python train.py --fused_qkv=true --num_labels=18 --residual_init="none" --beta1=0.95 --shampoo_beta=0.95 --one_sided=false --sam_rho=0.05 --epochs=8.1 --weight_decay=0.1 --adamw_weight_decay_other_params=0.01
Rows from block 2 of a small multi-label image tagger, named by matrix and row number. Rows with one number belong to one neuron. Each number is 200 + 20 x the weight over its row's rms, rounded and kept within 0 to 999. All counts start at 0.
After each neuron's rows are labels from the 100 images, of 14976, where the neuron reaches its highest value: "lies over" is the class under the peak; "top examples" is what is common among them. Only what is clearly more common there than usual is listed. The data: seven-segment displays showing three digits.
# fc1: MLP up (model.blocks.2.mlp.fc1.weight, 768x192), inputs 0-191
# fc2: MLP down (model.blocks.2.mlp.fc2.weight, 192x768, transposed), outputs 0-191

fc1.345,189,199,204,186,199,195,192,185,184,248,221,219,186,199,193,202,204,207,202,196,206,166,222,252,175,190,214,215,201,186,237,203,231,190,229,241,202,215,230,180,205,181,217,172,187,191,187,211,185,211,195,182,190,212,183,178,191,198,160,185,184,182,220,198,216,193,175,191,199,186,216,227,222,221,189,226,190,202,243,206,167,214,227,217,191,228,219,214,218,189,189,219,194,198,182,174,236,213,197,169,208,188,191,217,208,172,200,208,219,242,189,204,178,197,179,224,218,192,195,212,224,192,195,187,180,199,202,198,198,209,191,216,219,191,173,174,209,190,220,180,195,204,200,209,183,193,198,189,255,263,182,169,188,182,165,229,201,201,229,209,182,252,194,232,220,215,188,183,180,226,206,189,191,197,212,200,205,222,162,178,188,180,211,220,210,155,223,226,158,164,214,216
fc2.345,206,232,235,178,190,194,229,206,196,213,227,237,208,216,213,167,230,216,216,205,204,212,198,208,175,208,182,226,215,189,206,213,176,187,179,193,202,208,190,194,221,212,219,204,193,205,220,197,213,196,148,234,199,213,187,230,229,197,191,202,207,178,205,223,227,191,214,209,175,200,213,175,188,183,180,212,197,184,197,195,211,206,209,212,175,248,232,198,204,160,181,219,233,180,198,214,209,190,195,180,239,218,225,150,196,227,216,184,192,176,224,229,184,220,196,177,219,216,203,191,236,172,230,215,177,173,211,250,198,164,219,188,214,181,197,208,198,231,195,210,207,221,192,152,209,193,177,201,208,210,208,176,219,151,207,224,228,241,199,177,187,206,209,207,187,195,219,227,207,187,197,223,209,222,210,186,208,197,191,171,243,197,164,196,201,226,192,188,185,244,223,195
lies over: screen
top examples: the digit 1; first digit: 1

fc1.203,153,193,198,187,176,211,219,210,178,216,207,178,173,196,175,182,227,185,194,196,214,236,193,253,191,214,220,214,187,214,236,197,212,227,200,241,210,185,203,185,198,197,222,191,208,196,191,219,150,204,184,174,173,176,195,172,215,213,175,215,183,208,213,206,205,151,198,231,181,211,186,244,225,181,192,214,191,205,180,184,199,234,209,171,203,205,202,215,201,194,157,209,185,191,229,227,209,200,203,225,201,195,203,205,168,231,192,200,180,199,194,167,229,212,207,219,221,223,192,205,186,174,261,205,213,205,203,200,169,232,202,235,198,188,176,201,215,213,177,220,201,195,195,224,242,181,208,223,227,232,200,195,185,198,193,193,186,182,209,209,211,213,210,190,227,183,182,189,243,177,240,214,167,196,186,175,197,195,210,198,171,183,201,210,226,216,223,234,235,195,196,187
fc2.203,205,184,200,205,187,194,205,193,194,185,224,231,183,207,194,228,191,221,194,187,199,187,190,225,232,211,204,182,216,189,199,228,197,187,167,184,199,206,179,196,182,194,193,189,211,190,179,202,179,196,161,195,220,193,197,239,206,152,211,211,200,157,184,213,204,206,240,186,184,228,197,165,193,207,193,220,184,192,211,208,198,157,226,228,198,201,241,235,192,184,198,191,205,205,160,210,229,199,205,223,206,200,233,187,183,202,206,197,223,189,210,178,198,175,236,251,202,196,209,229,171,160,184,169,214,194,216,195,221,213,197,183,221,207,173,144,223,223,231,183,214,191,202,187,186,185,188,239,226,174,206,166,221,180,216,229,205,212,207,194,210,190,186,244,186,220,190,229,190,187,195,220,197,265,220,195,204,202,208,209,223,219,169,175,231,214,177,185,222,213,215,197
lies over: screen
top examples: red glow; the digit 7; second digit: 7; third digit: 7

fc1.149,205,196,236,186,194,188,167,187,173,215,210,186,204,202,186,223,220,193,165,199,200,197,223,241,192,192,222,208,223,197,179,183,226,208,209,202,209,206,191,244,166,202,195,179,219,232,187,202,213,182,188,199,192,188,194,208,186,214,197,193,204,188,207,200,201,178,207,184,192,194,219,207,215,230,198,168,166,205,207,190,208,202,224,213,192,181,217,199,182,211,189,221,221,212,187,220,154,189,192,210,199,196,170,206,191,212,206,212,209,224,245,180,206,198,242,227,197,197,202,197,202,183,196,171,175,204,208,237,219,220,182,214,181,214,203,263,214,139,240,190,247,201,244,226,204,237,215,241,218,207,244,229,193,222,211,225,179,218,212,196,176,209,187,211,213,213,194,225,216,210,201,206,217,193,197,210,208,254,221,190,232,198,219,187,193,172,198,215,210,191,256,209
fc2.149,173,206,172,223,206,193,181,181,195,242,170,222,207,189,154,172,185,193,223,153,200,198,196,183,194,202,180,181,199,221,201,225,191,228,200,183,185,213,230,215,209,223,196,237,207,178,183,217,193,187,196,193,203,203,206,231,182,168,186,196,162,162,192,171,184,186,198,175,205,204,200,170,221,211,191,188,227,182,205,220,192,206,195,228,232,219,232,175,216,169,213,178,213,156,225,181,182,243,240,201,200,205,187,207,194,175,193,217,192,217,223,175,200,208,216,180,194,216,195,215,244,225,197,233,195,186,226,195,163,246,183,234,205,204,205,174,163,196,189,187,196,227,188,192,189,180,189,182,209,220,213,219,189,180,167,201,200,241,209,201,191,179,205,177,184,185,206,190,187,233,206,209,179,191,157,227,203,163,185,215,189,181,210,210,189,202,199,217,190,160,216,210
lies over: lit segment
top examples: dark on pale

fc1.273,200,216,224,239,203,188,209,156,239,191,185,194,204,199,242,221,221,190,207,200,198,206,227,210,174,227,184,164,201,188,226,178,193,214,197,180,218,212,216,175,195,183,210,211,191,219,222,167,144,157,201,175,205,190,191,193,200,187,203,209,197,217,194,200,172,193,190,206,187,218,188,197,197,204,184,183,181,166,192,226,225,190,223,217,174,176,197,187,213,217,223,216,268,178,201,210,198,225,222,190,218,217,193,180,212,194,194,237,188,202,236,227,242,249,191,213,181,203,180,234,184,206,212,218,239,184,177,187,190,171,202,164,213,199,196,189,214,188,216,196,196,221,218,233,183,228,180,173,199,226,189,197,211,197,202,203,185,175,174,192,208,205,210,216,190,212,196,242,208,230,170,212,187,193,222,210,225,194,206,232,196,201,192,241,205,182,204,194,185,239,229,223
fc2.273,186,175,179,257,217,193,227,155,177,198,228,179,218,246,173,212,206,193,226,253,169,194,190,202,190,178,208,182,185,184,205,224,214,169,202,201,184,157,204,175,205,220,212,219,201,198,207,173,201,209,201,205,203,227,232,190,189,190,207,178,228,196,233,198,170,187,225,219,185,215,178,199,202,190,188,205,224,234,227,193,200,180,186,166,221,215,189,225,208,203,202,189,205,239,191,205,205,209,192,223,178,205,215,201,181,192,238,240,203,217,188,183,192,196,192,194,206,220,194,222,241,234,178,158,200,208,221,200,232,191,214,226,184,219,178,187,213,190,221,187,210,168,178,183,188,204,204,220,212,212,217,225,161,193,180,217,193,198,209,207,225,216,197,217,199,203,208,183,184,202,199,191,226,210,208,196,184,227,218,169,185,231,184,157,221,182,203,213,236,155,211,168
lies over: surround
top examples: dark on pale; first digit: 2

fc1.278,155,216,202,194,198,203,170,178,214,190,189,183,183,227,210,192,207,227,221,193,242,213,211,180,188,196,208,243,202,234,223,188,193,200,210,202,205,217,220,217,232,163,189,233,200,225,219,196,218,194,215,220,185,160,177,167,179,208,218,237,232,211,202,159,235,183,218,176,194,163,210,219,207,211,174,166,214,198,180,203,208,235,238,214,184,196,194,197,191,226,217,206,207,184,213,203,195,248,195,191,189,162,186,188,195,223,187,234,217,208,200,223,212,205,180,191,184,226,197,181,181,178,201,216,225,172,186,155,222,161,190,197,219,197,225,189,193,195,206,196,192,222,206,211,170,225,230,181,216,220,224,180,170,195,226,190,224,187,211,219,183,212,191,200,193,191,215,190,175,191,190,204,220,177,173,215,203,241,222,197,184,171,208,213,177,250,188,188,193,199,196,224
fc2.278,232,245,221,210,211,170,179,156,187,198,222,217,224,228,172,222,178,201,207,213,214,208,210,189,197,184,207,195,169,187,217,228,231,224,213,151,200,186,197,196,198,200,213,204,210,199,219,224,198,195,186,197,196,217,207,215,191,191,234,199,221,205,219,188,233,227,213,210,185,181,194,193,195,195,196,209,202,202,181,176,166,234,218,200,240,227,213,197,235,188,216,217,219,204,226,206,188,231,203,211,193,198,196,199,179,220,213,258,220,205,193,208,178,239,196,190,216,227,215,194,223,202,186,220,205,198,174,200,182,149,223,194,196,193,239,196,225,253,204,180,163,202,223,217,207,202,226,195,212,202,229,197,217,179,209,182,226,175,185,217,222,222,175,199,131,199,209,200,180,187,191,194,179,164,222,174,192,209,226,205,201,209,204,159,190,196,215,194,207,222,233,191
lies over: surround
top examples: blue glow

fc1.124,194,201,197,206,203,217,143,206,195,202,208,217,204,224,190,210,175,228,188,223,182,182,190,181,191,202,202,173,191,198,186,191,163,222,241,208,221,183,212,158,188,207,215,221,209,226,178,194,209,255,203,217,211,168,193,139,218,202,175,215,193,194,195,210,220,194,201,205,244,204,184,193,211,226,223,217,170,224,227,194,232,206,199,209,198,184,187,190,221,220,186,225,202,230,197,221,196,211,187,190,190,200,152,202,216,234,225,189,209,172,203,205,186,185,206,195,216,205,212,192,189,190,180,238,210,196,180,183,225,186,224,202,192,210,188,208,202,213,194,169,228,223,183,178,183,203,156,176,231,214,211,233,208,204,184,206,196,205,191,218,165,206,164,194,173,206,185,212,223,175,239,178,237,200,175,173,213,237,212,220,236,205,241,210,176,202,171,218,182,200,208,178
fc2.124,208,211,225,186,183,204,233,177,200,199,205,200,187,207,189,189,186,191,175,174,209,207,197,223,253,176,228,178,167,195,183,229,206,219,163,202,182,211,175,254,190,159,204,193,190,197,204,214,219,196,148,161,176,200,199,218,216,192,207,182,184,216,206,189,180,161,208,212,185,220,228,214,183,194,187,213,190,211,222,200,193,230,191,173,210,206,213,197,195,178,196,230,142,223,157,204,238,218,204,175,203,215,232,224,198,201,223,214,197,222,202,190,192,194,192,189,206,215,216,209,236,184,215,182,228,189,220,198,182,227,227,192,192,215,172,221,237,175,174,185,209,213,199,204,203,164,183,214,204,189,180,179,197,209,186,191,190,185,201,192,194,182,234,181,171,241,189,234,227,206,217,182,167,220,185,209,172,197,181,203,211,232,177,193,231,199,181,226,216,208,169,186
lies over: lit segment
top examples: red glow

fc1.318,233,233,182,163,181,197,184,196,197,199,229,180,235,190,211,198,209,205,204,199,173,190,219,203,222,213,233,202,210,195,168,239,196,179,181,192,208,252,200,198,191,196,218,173,224,210,219,184,231,200,180,191,199,176,231,159,186,179,189,212,172,234,219,189,158,207,172,214,215,173,211,169,190,222,170,191,223,184,204,244,180,216,203,221,212,196,215,218,200,180,171,200,238,197,235,211,167,182,209,197,195,160,213,209,215,206,195,228,207,208,187,207,193,240,232,171,189,211,183,205,201,189,178,214,225,208,205,220,241,203,169,248,207,159,222,205,199,196,211,234,197,203,197,187,173,199,179,200,208,185,190,186,209,211,228,193,188,164,201,166,213,204,216,196,198,182,209,223,217,205,202,224,197,202,204,208,227,241,205,178,197,192,178,220,205,198,202,197,259,199,208,211
fc2.318,225,210,185,179,210,222,228,172,202,227,180,240,202,187,234,203,230,188,174,181,183,201,215,237,192,191,177,177,211,180,176,205,221,222,183,176,202,194,188,222,193,221,239,216,207,205,223,206,193,188,172,197,191,187,191,250,204,225,196,210,206,176,196,200,195,155,202,205,212,189,216,216,185,196,178,186,223,205,231,218,217,201,201,198,213,199,189,171,219,214,205,200,167,238,198,166,224,169,219,199,193,199,171,193,249,182,207,215,186,236,183,202,217,195,223,230,235,180,215,202,207,220,165,192,164,181,240,166,235,202,216,225,201,218,232,221,242,229,187,189,190,180,217,231,201,213,187,183,184,201,200,203,180,178,194,204,210,228,220,216,191,177,193,203,196,180,226,190,216,225,202,232,168,180,200,215,216,172,189,198,204,207,215,197,149,226,212,231,192,192,210,182
lies over: screen; lit segment
top examples: dark on pale

fc1.562,189,205,220,189,237,234,215,202,165,215,213,222,228,212,208,175,211,203,201,185,192,180,184,199,205,210,182,182,212,205,181,215,218,211,175,208,237,238,184,217,186,177,215,225,204,184,217,227,201,232,216,207,220,199,231,184,178,210,190,211,194,188,216,245,201,203,185,194,196,209,187,197,212,222,181,208,209,217,213,212,214,193,155,201,197,215,207,240,181,219,178,216,217,201,232,177,202,202,195,208,240,162,190,192,227,216,234,155,195,185,183,205,202,224,203,219,230,204,194,190,235,233,186,226,188,189,240,170,206,225,204,222,178,159,183,228,198,207,206,179,228,238,175,185,247,167,203,194,206,226,195,195,182,194,200,179,188,221,224,207,167,230,172,205,197,182,188,204,198,214,204,175,168,187,218,221,181,162,212,216,239,228,191,226,199,238,216,193,185,187,194,193
fc2.562,185,212,204,198,209,205,204,142,195,224,213,210,193,191,207,187,209,245,210,193,197,185,235,185,171,180,224,203,215,228,201,202,212,220,169,222,216,204,237,196,227,241,223,192,219,211,206,211,166,209,206,200,199,207,178,186,172,167,193,196,212,219,163,177,218,212,215,222,165,184,191,208,193,187,201,171,244,178,169,189,214,233,214,183,201,226,189,163,201,205,206,190,228,178,183,199,199,229,189,181,183,238,189,218,175,183,192,193,195,229,194,185,201,201,211,210,196,194,210,200,199,230,181,217,204,183,211,204,198,196,171,186,199,210,220,221,199,201,149,167,197,174,213,217,175,219,201,201,167,202,227,172,206,206,178,203,255,209,208,244,224,179,199,214,179,213,205,159,180,197,194,219,199,166,194,210,217,228,161,204,165,225,184,190,191,187,202,184,243,199,231,183
lies over: lit segment
top examples: the digit 3; third digit: 3; green glow

fc1.542,172,179,179,209,202,190,175,182,220,209,215,200,196,199,195,222,235,201,216,212,195,191,220,186,206,168,184,200,171,216,196,202,198,196,211,164,233,204,206,218,189,205,166,154,204,216,185,209,192,201,210,198,187,159,174,194,215,236,182,204,160,202,176,194,206,180,210,180,198,197,209,185,201,187,226,201,196,177,195,194,191,191,199,185,209,171,212,212,202,190,216,182,229,209,214,212,197,210,169,229,203,216,219,215,182,165,153,229,201,181,230,155,219,199,235,173,184,234,235,222,217,212,199,233,203,166,196,198,184,202,213,182,178,178,249,181,188,145,214,213,202,207,213,175,173,190,225,224,212,182,224,215,230,229,249,185,194,206,226,190,221,220,199,181,227,200,214,222,156,203,208,234,207,188,172,212,209,229,200,168,178,221,234,203,198,198,204,223,188,183,205,204
fc2.542,184,209,211,212,198,177,197,184,212,199,183,230,207,203,205,214,197,192,208,208,186,209,218,162,223,175,221,187,177,190,210,189,233,193,169,193,174,212,208,156,208,211,191,233,203,187,212,199,217,242,201,194,148,231,208,232,204,179,203,213,225,226,215,184,207,203,210,180,206,205,215,174,186,166,168,207,191,210,235,195,202,207,207,236,192,216,177,197,218,169,244,190,220,174,198,207,236,238,215,185,242,214,203,205,204,190,219,209,229,239,255,203,206,197,236,192,178,216,163,207,197,207,205,222,179,198,200,194,163,221,203,229,186,240,210,187,190,246,230,186,199,244,229,191,171,206,200,186,183,183,202,164,192,204,182,201,224,222,201,188,191,223,229,219,158,222,197,192,206,208,209,202,213,194,207,206,202,186,197,215,187,242,202,184,204,223,218,214,167,214,200,182
lies over: surround
top examples: dark on pale

fc1.552,152,205,196,189,202,198,133,204,221,200,215,181,217,225,255,193,238,219,194,188,198,214,201,175,206,188,211,217,206,225,223,188,171,221,204,210,197,193,191,204,206,196,184,206,173,175,204,209,176,214,195,216,230,221,210,185,180,195,226,214,231,203,204,178,205,210,206,179,200,204,184,222,187,210,201,181,189,207,191,190,200,245,243,221,226,176,234,189,173,212,189,194,200,201,209,225,183,209,198,153,176,167,183,221,214,192,159,223,193,177,201,202,232,220,190,199,201,208,197,183,169,208,194,227,223,183,192,205,227,155,209,197,189,204,192,186,187,183,225,196,216,195,216,188,171,231,198,163,172,187,252,178,187,205,214,199,218,161,189,219,202,233,201,224,201,158,209,189,179,224,188,215,192,200,197,211,216,221,210,191,182,205,208,188,175,241,219,158,218,174,176,197
fc2.552,181,221,205,202,227,154,189,183,229,200,188,210,233,212,159,201,209,229,215,198,202,211,182,167,213,217,178,179,175,224,199,217,210,203,179,152,195,196,182,193,196,193,195,193,196,236,194,214,158,194,152,211,191,188,218,198,183,179,221,171,211,169,205,198,243,195,205,186,175,232,220,212,211,218,191,224,209,223,186,192,195,203,234,182,236,187,208,198,211,213,188,197,201,233,214,203,196,238,208,206,201,214,197,161,189,223,176,219,241,196,208,242,211,228,202,188,189,208,206,225,217,210,190,219,196,196,162,196,201,155,186,175,189,221,222,183,212,228,219,167,178,201,179,170,203,210,202,207,239,179,202,186,235,204,205,182,193,202,220,220,232,190,190,181,133,188,190,220,198,209,196,210,201,207,185,183,208,230,234,178,211,228,186,177,190,193,184,203,183,228,218,193
lies over: surround
top examples: dark on pale

fc1.204,176,183,189,247,134,216,152,191,205,205,180,169,191,195,222,231,198,194,211,191,205,189,179,201,217,209,204,204,225,206,183,219,203,234,187,191,171,195,197,220,207,196,212,223,182,203,215,220,166,223,206,179,204,197,236,197,170,211,170,203,215,193,180,213,212,176,205,178,223,168,251,201,204,194,242,215,194,215,185,183,200,231,192,187,230,199,210,206,203,209,190,198,215,157,172,178,167,171,219,207,196,188,183,183,230,200,227,230,193,184,170,175,177,167,241,208,243,195,203,181,176,185,189,220,179,167,212,236,187,195,210,210,190,212,210,199,212,208,213,175,178,222,185,179,207,194,180,232,201,205,203,213,202,213,219,198,201,217,191,200,208,189,190,230,231,208,226,232,208,199,194,178,189,161,196,208,169,164,200,194,193,254,221,183,212,195,210,209,201,193,219,190
fc2.204,248,206,194,210,190,190,171,224,174,231,221,186,179,170,199,220,196,219,215,183,202,189,210,191,212,203,221,202,173,222,197,194,193,197,182,208,187,150,227,184,210,198,191,220,162,164,189,198,219,215,155,180,200,224,211,215,190,200,230,181,210,163,190,170,215,203,168,202,194,234,169,201,194,201,206,205,207,201,230,191,239,222,168,192,224,222,203,183,238,192,217,217,259,191,199,182,192,205,182,207,237,195,255,237,203,195,201,177,208,235,202,213,205,213,186,186,175,201,185,220,222,186,241,241,184,195,214,196,231,223,193,205,191,209,206,199,192,201,191,193,231,170,222,242,196,169,204,198,191,204,211,181,195,205,211,203,191,214,205,230,166,216,217,190,215,200,205,198,218,165,201,193,181,194,210,220,209,228,196,194,184,181,176,196,234,216,199,219,171,178,170,230
lies over: lit segment
top examples: the digit 4; first digit: 4; amber glow; third digit: 4

fc1.432,197,217,228,195,210,217,192,173,191,214,211,195,190,197,184,223,215,220,239,218,215,217,171,146,193,164,212,220,188,222,195,193,199,215,220,187,211,196,191,209,203,183,178,237,181,252,234,177,196,208,235,228,214,190,178,147,204,202,221,217,201,229,186,173,189,177,187,193,181,220,174,207,184,211,182,207,193,188,238,200,219,243,197,203,229,177,181,173,236,227,198,192,231,209,182,208,178,231,179,196,222,197,202,194,209,232,173,215,183,184,196,206,217,194,189,166,221,183,188,194,185,187,180,205,204,192,232,176,209,179,221,174,233,166,203,182,192,197,194,213,209,202,231,221,206,177,184,211,203,173,241,192,179,171,237,186,220,180,237,233,193,211,222,193,204,221,216,199,229,174,190,215,231,205,200,193,223,212,221,189,190,229,204,204,167,211,194,181,212,201,227,200
fc2.432,213,220,196,211,188,178,194,181,217,176,213,204,219,182,174,214,173,211,237,176,189,218,170,174,187,199,205,189,153,223,188,196,250,192,177,184,177,180,148,193,208,175,204,207,175,207,186,207,211,214,182,192,173,228,203,202,237,190,225,205,224,207,216,181,199,179,214,206,153,200,214,209,178,202,177,190,207,195,209,203,199,220,175,170,226,236,239,203,225,216,194,203,221,223,226,183,196,230,201,210,203,209,223,187,181,218,209,208,199,198,237,219,194,221,209,188,179,205,202,225,218,212,194,224,188,159,196,196,184,166,232,191,174,182,212,213,184,244,209,181,165,228,205,222,196,187,198,234,218,194,202,180,217,202,207,190,198,202,210,219,200,231,165,206,171,223,223,191,214,206,195,169,210,155,208,167,203,204,230,186,191,209,171,157,231,199,201,223,185,227,230,211
lies over: surround
top examples: dark on pale

fc1.34,168,198,223,192,205,204,190,202,209,201,187,171,204,188,192,201,231,226,254,225,212,190,168,162,191,185,213,217,183,224,214,176,213,204,235,193,204,212,167,224,205,194,166,202,190,229,219,188,207,194,210,202,189,160,175,177,184,197,218,235,195,191,214,174,204,156,163,198,172,208,195,212,185,228,188,213,190,189,202,185,209,237,193,175,188,185,188,194,217,220,197,224,234,207,177,189,193,218,171,195,225,184,190,176,212,225,189,259,205,193,195,196,204,213,193,154,213,203,220,198,188,199,211,202,206,172,220,171,197,150,208,185,234,167,231,183,213,186,197,216,204,183,227,193,184,206,192,216,176,192,239,164,220,180,218,176,196,187,205,216,214,191,208,198,232,189,205,203,208,163,204,215,220,235,191,198,191,205,226,168,221,223,209,214,185,206,220,176,159,175,238,206
fc2.34,229,210,214,193,204,186,199,205,205,187,183,210,215,193,170,213,192,205,220,196,201,228,214,166,197,202,189,177,183,222,203,210,218,213,175,169,199,216,164,206,201,187,202,188,178,181,189,179,197,212,200,224,190,204,198,197,214,176,198,205,212,204,197,181,218,198,208,185,162,203,196,182,200,206,189,180,192,180,176,212,194,206,183,178,250,220,223,190,225,187,212,188,235,209,215,153,158,226,200,215,216,188,204,187,207,225,196,228,229,202,209,225,184,196,220,196,187,227,203,175,204,214,191,238,200,209,181,221,215,155,246,186,210,189,205,198,191,220,230,211,176,207,210,218,202,207,186,243,231,209,201,164,195,171,208,149,219,171,217,227,211,231,166,227,148,245,229,179,202,206,204,151,211,178,232,178,199,199,223,208,206,210,197,151,183,193,221,194,202,234,216,229
lies over: surround
top examples: red glow; blue glow

fc1.744,201,204,200,200,176,226,174,185,182,220,216,210,222,185,218,253,201,202,194,168,187,167,197,162,210,162,222,214,200,177,185,201,172,204,214,176,205,201,208,175,190,218,185,223,221,190,214,207,155,211,214,204,227,157,223,212,216,193,195,240,179,191,182,228,196,174,201,196,230,190,203,203,179,208,213,178,171,185,221,196,201,226,187,155,176,174,197,200,191,183,181,235,198,185,223,192,174,180,209,202,180,211,171,192,197,196,200,187,182,219,221,199,196,214,200,225,189,175,205,223,204,207,195,248,178,175,215,194,188,227,168,170,188,184,191,184,189,202,165,157,179,238,187,221,198,186,175,201,204,201,209,228,208,208,215,190,195,220,218,188,220,215,235,162,206,211,208,228,187,191,218,171,199,194,186,247,175,180,187,216,210,205,212,217,177,186,252,202,205,210,238,170
fc2.744,219,196,183,231,172,198,225,147,170,187,218,184,164,219,191,205,187,232,179,173,170,196,189,244,200,205,200,205,194,196,217,256,193,204,199,215,201,174,215,215,217,185,216,210,182,187,183,217,201,240,195,219,207,221,231,192,209,193,223,198,215,184,195,206,224,176,174,198,192,200,197,190,159,201,201,216,189,206,234,222,217,222,168,207,244,185,223,229,227,185,175,207,186,224,186,237,190,232,188,221,190,206,207,203,173,189,182,221,223,207,222,218,201,198,175,202,173,196,222,230,201,199,222,189,164,197,211,204,217,182,214,205,226,216,217,208,209,202,208,196,230,178,208,193,216,166,233,202,189,181,205,127,182,245,176,206,202,186,202,219,208,177,212,174,172,188,183,189,216,232,209,220,207,197,202,174,218,193,200,199,154,212,192,175,218,182,215,207,213,204,184,183
lies over: lit segment
top examples: red glow; the digit 5; third digit: 5; third digit: 4

fc1.39,228,199,216,198,221,196,206,199,220,191,234,192,159,176,191,232,232,175,216,163,206,182,191,223,209,222,194,214,210,197,204,229,230,200,190,183,209,176,201,182,166,200,189,216,160,220,202,192,204,190,205,201,208,198,167,174,183,193,221,177,184,208,239,195,195,188,169,243,166,225,217,202,205,230,211,231,201,220,205,202,183,167,173,235,213,187,211,219,174,217,174,245,207,194,192,222,224,176,203,190,242,174,215,217,207,206,160,224,195,220,185,218,197,222,212,175,195,189,194,207,211,213,182,195,201,207,213,196,198,169,214,171,274,184,217,190,199,188,178,172,191,212,204,234,204,196,181,184,191,183,200,183,211,188,220,205,170,212,214,189,198,206,239,223,186,206,190,196,168,183,209,218,189,213,181,204,215,188,187,195,226,231,213,230,175,182,197,165,188,235,241,206
fc2.39,190,203,182,205,234,186,224,203,214,185,186,244,185,250,167,202,179,205,230,189,175,220,182,219,224,207,162,191,207,200,184,179,177,186,241,216,213,222,214,202,187,227,229,197,174,183,211,208,232,201,182,204,173,169,222,221,182,195,196,188,192,172,218,190,202,174,168,201,170,197,214,189,173,204,196,180,186,190,218,225,240,187,186,181,195,205,193,166,167,219,254,239,207,192,184,214,245,247,209,237,218,245,204,169,212,233,194,210,233,215,221,205,194,181,226,197,218,185,180,205,151,198,213,193,178,199,159,202,167,194,214,196,188,230,212,187,191,213,211,203,186,220,216,222,199,179,201,208,199,190,217,194,190,203,173,190,209,203,198,191,232,217,205,207,203,236,216,182,229,186,210,189,199,175,197,202,215,174,178,200,184,190,207,197,203,224,194,231,218,196,201,185
lies over: surround
top examples: the digit 1; first digit: 1

fc1.302,184,190,174,200,209,196,172,258,211,206,209,207,248,182,179,224,208,191,198,207,162,198,197,212,233,214,203,173,213,225,170,154,187,233,203,219,203,210,179,218,227,190,200,207,232,214,186,215,196,198,202,217,218,210,209,177,212,188,199,212,177,254,175,230,188,185,208,225,235,191,217,195,233,204,192,186,217,217,214,191,188,195,175,195,180,187,193,164,207,214,231,166,173,192,213,217,212,186,217,231,217,170,208,199,235,202,242,180,202,165,192,184,194,240,225,190,233,212,220,219,219,183,204,217,191,140,195,217,214,182,232,190,170,220,213,208,197,200,200,191,217,177,192,181,228,225,184,219,219,225,224,185,213,183,228,182,202,199,230,199,196,171,215,186,168,192,224,227,205,205,195,176,196,203,217,221,157,198,197,206,188,207,198,181,184,183,184,181,190,198,185,190
fc2.302,173,179,217,168,189,183,190,211,185,205,194,184,186,200,179,187,226,190,189,150,214,198,230,170,183,186,232,210,224,173,218,236,206,162,231,212,203,159,214,222,163,215,195,205,194,180,202,175,217,201,237,181,177,177,207,200,175,214,178,205,209,201,176,203,217,177,206,206,208,178,154,198,205,174,178,212,238,185,187,188,238,182,208,214,240,196,169,182,208,195,192,214,236,214,173,162,163,201,195,176,203,196,205,212,203,188,205,200,187,141,210,204,188,150,205,194,175,210,198,213,231,192,181,188,184,242,200,177,192,203,186,216,180,196,180,207,192,169,191,221,228,223,171,205,182,203,174,206,203,192,196,187,194,227,198,202,211,187,202,220,241,218,193,196,207,205,182,178,206,145,165,207,194,214,191,205,221,217,181,197,216,217,193,196,184,197,233,212,200,213,233,205
lies over: lit segment
top examples: the digit 2; third digit: 2; second digit: 2